{
  "model": "contrastive image-text model",
  "encoder_norm": "rmsnorm",
  "encoder_qk_norm": true,
  "encoder_conv_stem": false,
  "text_encoder_slots_per_expert": 1,
  "text_encoder_positions": "learned",
  "beta2": 0.95,
  "lr": 0.0016,
  "beta1": 0.9,
  "steps": 9600,
  "epochs": 16.7,
  "weight_decay": 0.2
}
Rows from block 3 of the text encoder of a small contrastive image-text model, named by matrix and row number. Rows with one number within an expert belong to one neuron, the router's apart. Each number is 128 + 32 x the weight over its row's rms, rounded and kept within 0 to 255. All counts start at 0. Numbers have three digits each. After the name is the row's rms in percent of the matrix's.
After each expert's rows are labels from the 100 texts, of 14976, where the router gives the expert most weight on average: "fires on" is the input token at the peak. Only what is clearly more common there than usual is listed. The data: numbers of one to four digits printed on busy colour backdrops. In brackets: how many of the 100, against the usual share in percent.
# router: slot weights (text_encoder.blocks.3.mlp.router.weight, 16x256, trained with AdamW), inputs 128-191
# up: expert up (text_encoder.blocks.3.mlp.up, 16x64x256), inputs 128-191
# down: expert down (text_encoder.blocks.3.mlp.down, 16x256x64, transposed), outputs 128-191

# expert 8
router.8 138:119149109130160040151105093133094158118083101155180102129154159140207214122094091111097107179129104135116162114168150085130145140160131166143091156097193159097111191151143088145133106144107060
up.0 079:157074087148103179093101149141155117120119098120130091195156094190086125169097158105115157128124102133090128117058122125180137156199148156150178115213150120127150084083080180088098085140080165
down.0 080:125171148085154099077114160135084141147130176086129084171110146086171175136079137142143129158081094107119108152125147154152118106119124149122126126097089139130079152128124117122136171128171134
up.1 058:183123131141069173112081092086157161167101159124089067168097130132102101160161120121098153078071155114125199087142065130150182123132113148201163074148173071186128161078082139119125104100145119
down.1 088:106163157119190110099141169064140107097186098126160167125105086143161134104139152134106110046091164186123102106124110213186155089139146139070168126136153151204112178110088111160119156132072067
up.2 209:106167148092164135182151143157124147095113106107151141134112113088162156092169097095086085145122167144154131141169133164096079118170080085121094167087132163105091135161167092171169183132094087
down.2 126:127140141083136104101136094142113123125142133140153139118086144144075117099126119145118153141163096172045162101130174129102110103120087096146115117088090156196119107088129132117168147126109115
up.3 074:121127154093143127162158102100097096171152204119097149127137120160127129124110123100109106112092159113079109172148096077112122123121168122181123144114112130081109129107125164108136143091122072
down.3 106:142109080091154077183124131179116116156071158101053094102120173093145144157130111077099153115118205076140117130140069127131136115168074133093137159093076107135107168154131078139036153089142132
up.4 184:129174175087159090183126120152134144087112092127179157115122094084179151094162102085093096147138161145132163126174125160090083123183083094125120167078153165123089132160167084168171168136101089
down.4 116:113202114084131137114178162160122137107101145072124122127067111118112125018108110094144144106113143151139071125097092170091109063133144124128134149102142115131052114117154154187131157171139128
up.5 060:200045160132046167124107086084096097117130119137170065169143076189093113138106136120086190117134096090088224072101148118146118112146137177115110102207142115144162072081108134108093104165153134
down.5 084:179164166053102130113091125154153126074144144115167096104110124124147083119143146155121124181121094166078086132131147132120158155134128119154115106177137132091167147136119128139113080126082149
up.6 058:167105114103139144133088131147179106110092143122131088148144079171123091123075141123070150157161112167159082089102102083151171137131145123069131101194193136159156114095061148120115095133143129
down.6 091:101138174165096153121142169086082064110132095148122127084127131088141133079120139107153083108164121123096107120116155104173154223103104129106106168119071136080112129072131084216120119133124152
up.7 067:146103074175123163117131137130142140169103101092068070154142131185120091167068104153101167148128155144110103099119130111122143130098165223157150098148174173115167099114055180075114104103094146
down.7 089:175153092134057137064131152136163168134196096120190158150219098058097052088110045091082163154115069130119151092093158136155173176163107159098075148083111146130125112137144090080154143118153160
up.8 064:180052064189100132106130143147146131138153162173080116142144119191118108147138128132151153155151088133116163125117146104181125139132187154143163087160158072172185099144106122077102110140215162
down.8 095:095223155122142133150172096169097100125145128103157129144058138089113140041099146186116132116142132156143123116174134109080124081129122135109111149111045121119056106143155176190083138147163163
up.9 062:123089090141092172097137140106168121166158105118129119215128111130128098149161133143146155118145049139115146123076132098141098168106175189121151109181196126133177115124084153099089101135114159
down.9 076:093102110081083160135102097130116185121111103132125089141117080113077131172161120135099151186181057190116145175106090122127151190130186122120112097152105172139130183143169156119097148100121105
up.10 066:189084134163082082073100098108170152148180123124216050149158119143083108145096131122147121170142103101156178158105176135165114149112153122108101105164138116148145122146120081074106115167165127
down.10 098:109160120180108130100153089174107151108140101131177082157087157119114065085128136131072108139095100147128152131122128110075117107113103090167148145091084064101142183130118111128184179170131107
fires on: "7" (100 vs 0.8)

# expert 12
router.12 136:126143132119144110142126148125172123160140100119099104171127116116030061107134148103143150125128103127102106159114116097111146111123119075126130168114112129121153143121141135098109146091133187
up.0 056:164108170139106118133097122136151204185117145169147115213123153145143155172117150106154118144098127125091230153095168087095160134137136153126078102135106080136132204119137107093086117145168110
down.0 093:133200142096140142141147177193115083146098167175120128101072133121145112092105073142143103043138136102173100109153112131112077081172110146167077074063133130115065119124114081180105157093112174
up.1 054:125095161156097109105128107093124110141127165145122138133091174153136146133097178105179140146134143095118193090096092100162155116096128180127116131138079103154172165076119115078083123164180117
down.1 078:121108111122056166091121136082166105137101112141112120085094125183152127124142118098139078081155149158178122094124122130130090082079178141098130103163162208157133113113086151110148168118084183
up.2 049:150094142153104101100092113124145073078134187169141117124117148137142151173123089104174132143116120112134155187104154085185199125114166159161088104111113160153137147086125093057085119168083084
down.2 082:122102109111184169123124110132122129167137169070137150122173146107167121158201157134134111122135083121164125108145174107126086081146091126088108139138128075130123120139122135122076167074133083
up.3 149:093171162096168133154147156173144145108149077110130184127072138077132092097188156103136073066081177153155118139153111161071107081173067090111139153078100114128069147168174102149164175118147144
down.3 091:172103105164126131112122239057136133108096098128112169162194111172100169103130127108198173106108170112177112096096124152076092090166127149132166145085124136096109129161202143174049134112135197
up.4 103:086173138079177177178180149159135151107135097101086158108112100089073109090138119131062098110136156177159069093185089174086077093133109099134118148087135105107094117174157135174170152093099161
down.4 091:134064150158124140138085152074102140133139170107119135141136143178062131148135112159158160118124105116146125052142145155219174153139101129098097138149117070140144160115189174131122086102159137
up.5 045:165107164101060105089106082067090090088087169190192075127140136171116185150107106116136183144136123092099166094058166077174168139136161160167125131165120133182140165112078108080114097147093101
down.5 074:109112135100116127160134076124166133071143167078148144108120146096161087146131128158143132220129198097102137215134118102151186084104092132145204132172137115143227178163130084131148120096185096
up.6 073:140122169159150125147107102120115097119120186112124106093159144121151137147080085168155104183157121093121092148149161119125112193117142130172088123107142178118115157119113087138120136115135084
down.6 149:107174111087172141140185150169143105114155123123119108091067153038156139109144135112119063080094211139161104140143140196089077113122115112133123092105098108105073097151143091170149176149145142
up.7 045:142112161182104090124119116139141134162100166153132133189136128137160160180122161142132145132111130107153152169128189077150163157174176172095143094160130064168152188083102119059095101148147075
down.7 087:141170062084125152155109139158077090126138178100113154080131159066123131127183062118140084067185136115097125107097097130103090082107113158157102138120142067117142120124091106098142098122121137
up.8 047:138079138182082119062103093128106102154152135142147083142141104138145172179105075113158124165131107069143143141070173087171160126075127156134119057157127126133184116078079126092072076160168068
down.8 086:058118155119141120112134141155118107082132066096144159137122150120111096115152171115099103056166164167119113114183065128094098128135147154127098078126161105126057056091130137163155105146102134
up.9 043:183116108124090097100117072094164125114092143152111115132146130137149145114125131091146167136109044126118145155080142092139179140145099160135129081172132106152131084091089185078107123176052149
down.9 074:198090110058161169164142081145138118102093089104155152149039159127061125106091093118126094128131113133119150056160071091134151147155099082173091180141084123150148138003081129151174157159087109
up.10 054:114163149104166174194160182150128108164133125118088163138117121098095075111110105109108132111133106164179076104158073160111114084148125091122104172106130188085083225142155131173161170092108174
down.10 087:114129111115167154115146215173148156105135117121159159168087113107121119107098090171119140103113143117210154074116062138079026074119070148127134155108102087136103114144209153075132119207136124
fires on: "0" (100 vs 0.8)

# expert 10
router.10 079:167138114121138118110143145150117196162120151184146166090120092200094111149093160132123109138114149106137171125094139073147092131143161151095107086191151095165176156117142117158140083173159121
up.0 084:190081120108118134113157108116154093123126127113150077110143111155163133174159108120107159167082081156104079100131135083110113115117140198182114133112192152061134102086077162194211137094146111
down.0 089:155137109142096089143098176095138137124148107111081149202132140185131075091130154159169130087174117136075168115184126135145150139132153112110192156137142136122155152120106140128121150125178114
up.1 076:161167081052167097108103124135103141118133058157130127121149168119130141167170143102152189058067049127104132096094171157140179140116162136173147165168148097160095141097087124131137156124070146
down.1 093:123098160146087128118148074136196163144128039130119086114126083181148125097088090128192104153139130104161171145119169066128121180109116185068085136109142102092149111098140156122157123146128118
up.2 080:153104127140092147124110177136094157114109072141168073150150120128083167192126097112107192198124065147105110118053183164135119109164107119161140146150202176128107096151088136124121175139084191
down.2 094:201144165104151054111185174134120114102110048087133125148132130182097100132171126100097173112064113081077125087099175124096124128093153132148123154102166166063102121119130115082121115109139114
up.3 084:110085169078098165159120122121095132079089102124158135192138171141137132124102100119141146109110099120092068116106138098153159124108180096119135169124131166091120121109095108126166204129024168
down.3 088:123134176142114134161088135148161143139132116047115178110084140067136114087125150140121125155049157138124085153113065120145194144076111147126074093110136134059173123121117139113080160136105131
up.4 072:139073097088108098157084078132129121125136049126120118177112149102179162128164132149137156151122067145096124178082119177171092151133156119126171128163124150166144099139112097106138162125123127
down.4 097:189128081111152093139113145129130089098082145147167133149156121136151157078094186190131149189132097128124128116127171047136151186113111183149135123108131113110183120158150123079144098067137107
up.5 078:117142168133116120163119108090109093073154080180188048202100141125071088096119090138099156204082106105128114110122132112167168098119152094136130216182127121148075134139104116124103161181076153
down.5 091:142120079147134100104149078106133137108171138115077147100127125182124084073061070152145153130148106130201186145150106117106135146107125128161086174125149127102150179118128158113140145104100136
up.6 076:144125146097093136128137158115090155070133100084156153126133131107085145140147141143156169116110105172110130150093185197158162085072121169134089165180154149112139139148201179153164166073155088
down.6 096:153085139156123104136105128131147126092130137117142125128146110169116122132092109126155150198142084150121148126106132084108137072157158099111103142112144160094161153127112093107185169123104129
up.7 083:157128111125098152166116129115216092094090126126148135172091134125146136124122195140105155218093136112102113110107163073188123162190080128138062130145137185129107184128092136142093164128101150
down.7 098:121127075099117108156161113109136095065152112156152165188122161135151111104115131095113144133106124058108123103143127107148193131101144114184171177126117087163157153152125198125130157100154165
up.8 100:144148112089134178165097161126193080068086113134115045131165146135111165124132138116131141079133135195131054113146135080098141104050138092134135161156146195139070168142131096130149125145084180
down.8 100:065088178123138114109084157158175119140116078142061134146070114175127137115127086125088165094102161219089115097121137148087108114105115145136132124157148086129153168150109121129087135132145073
up.9 104:120128114110078159120147112116110088089090064124137125172129179121098129142163135128161153125134076163127079103044145114098136096088141107114101172122132156100102095129183117118122172134092144
down.9 088:148145146061107085106125190115104105125191090106102120182092143069168113135141116117152171113126202172127142099107142106123118104160129103120137142158139124059086139137101121124150152135033159
up.10 093:158168145093126102176118121148111163150125132145156074158180161107101145154113140093143129116085063123109173096095142141138204109161120079074105145092097144114095135123114106141137171170088128
down.10 101:123105118121133111104152127093085128101144151159124123173155168173055107069102144127155050105125107141147118096144145099116167113131185068148118204131125147085099108108097115175162125133116231
fires on: "33" (33 vs 0.1); "72" (16 vs 0.1)

# expert 3
router.3 090:148087114174090095163140107169107177145137148155089102151131097219148131144067114143122139180072167120096156123111108122151136150179151120112100101110129161111139198119064122116078085170127094
up.0 095:134102104127083138116130154113108098082072014096123091175160156159090081137090163146209166146093096135117107114138201060128120162129164136114200160151123122199157147122091138146119138135108183
down.0 100:151089105155145142121140114155202116115025122154144082158104109078125065104113183146117118117098166150102153176136149155148099157114148152151187145118113066090170108111124085167111143118090134
up.1 084:152155121095108151161143115120120113117059144132197045097161141160106170133128177203110113127125097179093097102066174123155149186122120173155136149172100127136171102142112112116105157194065145
down.1 094:171134165098123143135082096124154191146136129079136095187174077215098089191141098096158160214107204116144126072076123028120146161076147154153167167105128118169116178158099107123121134151163117
up.2 101:155109115104104149146131131147118146053083102111142103155146104102117160132149122124075114159178087120068092142020140136101167144072127120082129116171153164146121129103113152139144141088103197
down.2 101:133095126091160101151102153091119198106082110126107158084212065126153104106117150162150146139107079100117168196140147120165152102170158140109144118048134128101146188153177077094016165140104104
up.3 122:051090128159143069084121145117120090134104129108109161141146159164116099167118106154150092111118127113088125075106172038170147198108188152154140113144107131181136135115110135063098113114107175
down.3 109:132151105106174101122217132118098136101134149151122117109131114150159142064148119140111106167085198090096120154112068145105138110146124130085135112078091106166151147199165112113121143187100092
up.4 078:150126124160119112143109157106164103103119068137129150126176150114173094116131136107135157142154114127163185118171150161161143156150126127132126215133123115132135092158120187183069114125061120
down.4 099:181095125102117135168188065158122192135077119134062082082111122142101105115146203106116114098197145085131143162106190128167130129157136104149136129120128129122115108133110096169141082160059084
up.5 097:139122161093138153121134073098084147051149120100151091096218139158113126143156136164207146154132064184084128135030176100118162109084174101135114064190189166137140073174094163162121113120115154
down.5 106:182085109105144139156092132099131125058110143083153116166147178109100130090116148084126097140214106138115196157124189108121100186122104138137125113151081154102184129123124137156144117183224148
up.6 103:135149123161119118150156158124116112038086065121153102141122092115131124122171122108144167129098146179110138133148131139115107162142081087100085182126143150111119123168120114123153126135094133
down.6 100:108107136055145162139141120105128135112108078147095143214186103136104083123115141148142098114175146116092166137137094137113172084145134141138110145066141155149111116084164120197130119137126146
up.7 123:125174095144105137108118090145078127144109115096112165210166126180191116095113127109160126086089166104146104175163156157128136143131165083183130185092129145105107104140186133137156160119118108
down.7 110:141124197192144135092189167136128116099125160103117169055088141100166137124141172128159110091107113139125190086090087122105093108118128165127103118104109079124105102140115149174112143092143152
up.8 120:105129117117120076090123147119100166156148108042089145207137039211119079098105112126153167115093137153127133154102118175093109120130142107088134135102130158128109133127169191165092140126140085
down.8 103:082116143095157146172184174120108080140141176111136102133151130084127183150130139149116059105156166129184084101187115123112140098130102181135126073152099105125149133128135089135088112115145108
up.9 092:154120123139147089123069118151124116023137136081223110119159093132125128149132143089144176153106035114147162189096158164161124109152123052097141124145194145140104111087143152097108091108101135
down.9 101:120152135095110076177174113090105129092150129096117134090141108119095087098143143097120108158126126128060155064142163133090125166141170052086094182134110160178158120125195157092139083139140123
up.10 104:128094138105096100154099097139124112104115122101081103224093146159110171141073127122142127185094089096112085119120154133142125202120191132114057137147145196117167168116098121134056146147089127
down.10 106:089113119077140163108153078141073115136123161151125098113116124129135138158132138114112109166142151129093108096107146128176171088183143150111145126127088090118133152135096084180113166177131174
fires on: "11" (39 vs 0.1); "17" (12 vs 0.1)

# expert 11
router.11 116:091147099163141146099171160147155129166156181141089165088076120139170112133144094079096102131160166139157167111146069133177103136118091170127181100082098080110128121140103149173142139159176095
up.0 111:118097196136068150116101150101078112075084092132142096129131172084100150140192114139153148129143080145129071107078170117157172132099125102153074160171142187167090103138126127111143147108070160
down.0 097:108176178122104126127130200133154119045123124091135115083120097065085150169208092127128145153171198088099131158180187130149114093146132123086151130072163164120090124154125122120053121105132118
up.1 075:140116121131109073107107119085106112100108087094139087156133101111063183147151144143154145142096084133090141082059177079115144143125172089149133113153147111187150096153088113091143154116043154
down.1 094:151062083131142082118116171134170155088149122084127073188123138087147106163153096104168153192138106167101124135120175152142156136086146131194143156120111125136160118117103128094126130130130119
up.2 079:169122156083136094104088045151116154092106127085153131111142242095171117210164163091156161094137106120143116141119137125103172135139202100124105132119098114154117154163116149093169135166123086
down.2 101:130156089137152080079122157155126122171134096129168159107116161205103055085135131157100160118154094130088185177154088141085088138147127151093103110127106119083175114122098145134135140215138168
up.3 077:193101127092152129093130112096103131083110081093186096138104147107126178121184116112161163105095119157104102182133149093136091114102084155184109152156124134131088107108097135103172137080088143
down.3 090:155128166126138130151085171144111187035152135146131174149107174171108070127155202073176115124130170134156127114134131073126111127115137102169114107132144137139081122106136197102189105117113140
up.4 092:160149130136090136103079119103084117074121109095164106121135152155075142178171147133156144088138090139066110079080122134107160130124155107095119151190170135139121098130134132108121112122099175
down.4 085:125121179149203130121151163144116138098149099105148143094120146123123143145099177172076093146161136150159087114159136172218135130160103130170085107177195118119129078108152126134111117190102145
up.5 109:124148168089119142146103113070089091094091076099152145121112192178100127165185162133161117106038099164101083097086129123146163119112154093126102171178148166094088091105107151155092134141051147
down.5 099:173137123181148114174131202118068104146076098097172169101149077120092136114090106105185087100152120127147163093136078150122070114152099144194125142099152129093102149152179190202084158060176131
up.6 089:129113162091100134095107123113107139101136121146173137175061139088101114120157140135158138143100104136109047109127147135112109251101087117159147092152168143142165050152077185132082119067108148
down.6 102:137127109089158139126102126162194075081093086182151097134130123108133125117170156124127157152173116126094100136093188147099095143111137093103156198135144163084114138161155103121209149148092082
up.7 099:153071137152105122083119134140112081063102067126175106135164151104112149169151159141142145099121089146131115117053150144129128113119136089143100159178133132139102091121082072122198095146103163
down.7 099:180099148135109067135132142138145129137112173129155148134128083180098113050065092137090236133137094167127113107078122087127119123156134116107131179140117206147143122121167137129135165111132136
up.8 079:164113124081078120147036109151063110089104103132129141145084129145102173150162161193167143114098107140068156099096181062126120134103090107113137107145226128145137095156101138091112107076085124
down.8 085:128070150149116129159139144099129158154101139151144134147146074127117128139112064120181162192166134115176133074129197114114145154186109140123115150154143119131104101119137159134135200129207110
up.9 176:064127139115124125131160179142133078091066136117074121115145152139123135118113107066102102109115149122164114133130053117089129088166149136119117208097061105117082152122117140173152191163112122
down.9 136:137084113126167083176166133164106088097141103097069133116146160190119120195079098127123151177150129141166159144165154095134136110140171111156097180106119147103095149129155152123158130118135069
up.10 125:137113134160098139139131140133135127134127090134145096125087151118093138142132135101156137139189097158183149113055099117121132114143089145134053208122150139164110138125199140125140101131121132
down.10 118:091096132092119133105100074129120135121179094152128168108114101111136189125166107076058136127092077107136109090121175056109231087127160112211075063090141125069157112129139126138122133080142088
fires on: "90" (28 vs 0.1)

# expert 6
router.6 102:177126107164157096176125155164155176113066163093124161144173051221137144134093131099136174178087130177104152146127125105090120145118148100119122152146181121104123181106179094138082120184140086
up.0 082:100106114122061157139089107103127100085094081179147099144146163101116117129150107144122118114128113150146111072148111071089153099036157161144097106130076133131127193116127162142136122093091168
down.0 086:124074115181132145101135112112127159137104109108125152141141132099043141121101072085126136101097073146144110172123130130124103114153158152115110142144088105169098104134151166116089092104149134
up.1 123:103148107138109144100161171094163141155150181109095175109112080100164088130137097090135187113102168165179113126113076183090113097071125163106125101175132129090164183111108135150063167105125120
down.1 114:092101162151170105075077135113152076103174143131131135109139177107179161124083089204117154118084130128127053151148197137114128128082226206200201131081089117098163150122107137155124107116123141
up.2 077:128082115159103138116086118152143071099095117150153137133146106126097152162097063148155132131119054085090120144092181130207147161132138161116168145181165136139088106083134108112129101115082142
down.2 092:124144156141080107140165109109156165147114100118104166148149107160104064142077127151099118136104128098143136112173166088142128139100142119100096183099123206129156162136194073188087171135153154
up.3 106:104103136109126144114127105138163089057071080140167070163151143103153172098169111126100138150161138126126134125120124139167129140143105127135133151164165136139066169135153138149175136177101105
down.3 089:118136148137133099141141205199112120126101116040142080134073187105130098131149124126136119128104091106191153147097152120196116126147133124117167131178154121043121126154152138091090114151088083
up.4 072:154123122118079133125095099140112068104082174133128122126133153132149076191150136111144136102150119129087160132098087131110153163128141179126206109165134144196138134100082182126101095157119163
down.4 089:128138126189161111087154134115121158118103120116161120129139071115110096143150134138101144137098166087165104141109174143141107122105159139129125102125146138063104153097139088177094137133110138
up.5 077:099100184105088105172163110101121078156057159147143127194140123144119089125126073162101150140163112142071138121107184074140147184156131068107131105144163129098094122109134157113109135180070108
down.5 090:120124167117130115187132130088132147132077165195070099127157151154129144102119153155177160208117092149149122100134187155107173114128107131198165133163104160130101186097067079153121159064161143
up.6 146:105049202145115106098114093123151081096100115094113089086133172104114161115140102137178133152168123081123085040085182083141143116068130195182122117125120117138135141120121134119128152091115114
down.6 127:138099112173134120080120091108115109111162063138148154161063165120088070132125129099092122120057076141162163175130115176134113134172203117120139168094141107198114174095170148097142118120151090
up.7 089:139096172106096120117103107129137083058115120144131059119141144117154155160172128106103114127163068135137091100146073115142160101109174165141186096143131105153127096084117133120135110152104112
down.7 100:182169091155158081140065170170093129097166115185092166086127144112151107137102153133133144106066173124138107167094109110125161118179137152140119128153144098149167063159107086104051146162114155
up.8 089:146068165139063088076090091118119098067032100132123065097147120150132166155104091135160142126157080147007126086117205078097151147130115154146166149128095104156117125109115101096134115182133125
down.8 104:175118106049139166115114186138123153103101113187154113163057152180112119143198161120147089152073155131128181141159116089126108065107140125169095137133092102190118167126082121130144150046138129
up.9 093:163154137180112111142108115121137097058086121094197111110175083136091136144167155147183133180158084137092148103086192098196181208163129111102141128218159166151153095111133161059124137136089190
down.9 102:144157127132127109168117095095156134138120146164104108148153100057084081079086108145142151159100111049164101187099168130126167150121157152120155097101107109124114140187108100225120161128147176
up.10 098:137162138123128168162163211127122121116125157108088168136110101148133131062109144147124116132107158159196149136178096177090113041135185133029079149112172170124166132169189108161182167160147106
down.10 098:112118052149106151118150124141119071138151091115102117115132180151124105134128151141103132132147142136179089118117184071083108148130163157166106139146102110088141110147072136152064122099140167
fires on: "54" (27 vs 0.1)

# expert 13
router.13 092:114153137119174064181112155078121071137125104161164180100164081145130124174107088110128159107143111146157101155127123128108147154151157103077106163094121136069115100082152075156092121146088101
up.0 102:138150149066115179151091113113110146092101057169160137132129134162116149158177184062107102113115160186135149187146148108120098129134152124098089166204123082172131164106109126122149105159132106
down.0 098:126143148128150074094150133107164142065099156148080135147164113146177107117050165111169089099103170149133163146106206090133154157074132122139142161068170107147178134160163070136149143173120119
up.1 116:065194127082160150156155147143053134083132078088094077194114115123074142080102119111115142128127104147137085124125127169100130107083124102133088170120118162107110115119220146176173173122084160
down.1 115:128196135107146160163156120128117127146145142102148097124075071114106156135191125141080113177062173136186122145149135160161080108122071130156083106122103097105060131150175091176174179115125163
up.2 108:121126102141093157115171136174135131129117138099116083158144079140083162134108084127083125129196061161130161126105108110076087142164075126151078148180126086141163128140233114123154112159119169
down.2 103:083059166124117123085098139097125098045157105132117166165103107099163151146155112080153096122148105113037138110093119130130110079160103131087138100133139104125085054133107098149163146128115116
up.3 089:110118136159168145101187171112114113151158034129049129125156105155133143101101094169105149069137151167140045179137081147105052133099140118113120119162122110080150165160141104138110144081140140
down.3 094:109124153091121067142166090137101158078114171157113141160130155191142119137124116108152117137104116173078116161155133136103210161155188149092114090149103094137107156126098113118114106117151123
up.4 089:160096109112102148116108079157075177099109109085115074176143143191093145133119148135117139197152118090072114132075170099147112171141101134139125119143156157169154178120082130069108168117092155
down.4 091:117127131149132118118147156219119150135089151133154023170109129139107180148077136152089127140099148067135097086143136097133136128113100119099112071091105082097139089155130087126151183167065123
up.5 097:141126088132161087145111112158129148091076149130137104059156075139097206123155139128118086161142136107063197138117188130084085132188079127163116127114100115128101097134167105148135152128142150
down.5 096:178167095122060133125164110188114115162108076157128110196175172157130091107117130174148115109096187047161126109141096149103095090131130159136092193066158088103154109126177092121158156082142146
up.6 107:108074113152090145108116088162119156135110065100127062140081178115100152158139130134139166180154094148112159057041118125149140155113125165158160143147100185181142147118098150096143151110076164
down.6 110:124132124121138117173107185170105075126149105090171150118143124131110138143118129135139131160135107165096138144205070122116045137191038114123135101131083158128137062139117138140179140101136166
up.7 094:181122109134130067140146106140072129118126111119140152149149077168095142138153155071097105167099108101072167231122159151069112149175079097117108156180134131143132128158144133109193162111133118
down.7 100:159129099117151102115110125096148142112165159091110210144097115140104129093154166087098131143123120082110166153125139127169165100123148147131148178110120193141130165139157051119123163106115129
up.8 087:112081137102078117089111077144093140113108074080143081142136154159108147187159167088078129137101101121050115104067157107095117174164117129147128172139116146176156133144077133070105116124081116
down.8 096:178185084150183113176142189157072125106123153142097140148213127075079168129128149162125127111143162070134126180161138142116211113101109124105128079104119127112210141203168053110217125147109143
up.9 093:149041134132076132136087121151110149107099142106116113174154081165097141188108169139103157158112069159096182144082173141096100141152113114133095120131128161169166125128158126099116119133088123
down.9 097:171178115106069085122140145136081169089102136144145119182082085098138123104093140123130162132136112092065126116137164106131107113099074108173094094060165155120121180156154082195049127111136109
up.10 075:121102143103092080150091068105143136136083083071170108161114167164142124209138205112129087157106102122094148075098110083096129121125164129111120132108084117141167145102128195092160134146106144
down.10 084:131096173139138120147086163079120140151098170080147087112196140141133167128166101175137123187153067152076169147147129097146199146117090130140108121141127129214153078130134093119093130063098121
fires on: "34" (30 vs 0.1)

# expert 5
router.5 090:171119154149099134116120165086148129080152183128096159169131088122138158216119082159159123113143080159131153142076135154170148194139075173154069146128164149126138158097134193091096111177117120
up.0 073:081098172145161119135132115115074120128098102090090121089192169131171090122135166094143081052122153139122079150151100154078134162139157205182131151090088116145155176120167172143160144104104132
down.0 089:141161109113101164170140154121097172061145177137170092164124088118110073147141114124056098154136159133147096114176132108133069132087085092138111138160135158139137115185111117084156158177081095
up.1 079:120112067124167097085116122158146100106134094139085097088166127124134107107097187147198150092150104167126066101197114117130163087094199117135118092160101144154163148115104172160145096122082169
down.1 087:105121177104092103127210143100168078074084069167152120123127107171113139075131134138127192142179096096116102125107140117116112128123125075111117095082130169135117105121099120178120111094078132
up.2 088:127105090134150059131106111129125119093088114153129099135148176123060141137103110100144100142144114149090152174174147068104142114130164130165146188101165139146108158076118141133145085064146120
down.2 086:162163157119088080122122134112125083085107096186096157151162095119089134129105098152156163150106108095093140101108138078169132119116082087153124109156110128101124162150120129110111143125072150
up.3 087:116076152097158059139119126134077192161085064141132063158122120108090110126137208091073170098156110157085096110110141084066113120117136140139154137140127127145109147106122136151093105119113120
down.3 086:171130123101140153144123057145127214140130070137156130135103114161157111117175133112123164161146165165179109120168144082110101116131044120144176188025070063143137130143164166100176175143119071
up.4 088:112163141128171077159126113127099123120125112151151115139137114159142143118057121067159174206061170122106147163155145112069188148103143101096112163115145191127133130155134122120082137175128148
down.4 099:135133067142114153158141128130120065088173099085047068138132134082149140095166113104135097105164163113139135064163097114114150119130132136151124105138140118133095112121094122083158178145109118
up.5 098:140133078109093098154095118132097186098107133159120064140178100157068140120109143139122120163151085133099130114135171110085144111143133124130124127164201192132106140103135084089142094094074154
down.5 094:114109168166146106115172059096091187060037130122146126162137121101134119153157111126179130169116110148109112116157180130112137149112092064109154149141140120090094121177165122085116121135151109
up.6 099:113093151108100109096123068096146151113125092138102102161088182104124136107108096101205173135073124131115101139162094149101164097051199101114101165126096132124123170109111146071126128097110071
down.6 098:106128135131133089094159131133061145093161101152097157104152157184146095131137130134170135106090126088119185201104120165127127095091133077160141152076169133130123140113185094070130106097149116
up.7 105:106169156131171062177119084164082164151130136123106147102164142152132158119090143138179031116106152096101167167185182126116123144128153128175170126045115126162162169178137116086121143084184152
down.7 116:144133092151133179184122187115163137175070131145138109095177130092126118140158130117118099063155177117130140116117085123135098058122149141144075090074100086148096140086162109146171150150119124
up.8 083:108110115102130088108108095126140183092118090157163089108199198104128137134121170117158189125152130112090159137143097119109153109096151087154102145108089138139118158096112156121155146046127088
down.8 089:151100142176119128093142119138190142078145122065123081153161181131129099107144128121142139102110116114146084095088104142112111045101216125149181171075183156116118131063080134089091121131143141
up.9 137:160148171166087156141100150146114083082132159097155136137138125124185128146163125120149090128072129109174168110116143168127092143129105069114099143115116147098055100185129109119190189128103103
down.9 120:171126122141131139114093123139155098122082124094059144174093134106193131164168125123175147101100097159180183194084116157102087146114137108117120076146175086139156122167060116123084079090104105
up.10 085:118135093104156096122111084133113175128122069165148092157160117165165137103067148132203146130146047111106142159117208138087084127084200137148120115102134122125113171122174108119133111105136131
down.10 080:133125098142131118091172166131119148122055213151074203125179145154145089146168146122125130174164120132097190149089142130127108135193155154127130140093107149105070043104131174135121059097159096
fires on: "372" (9 vs 0); "171" (8 vs 0)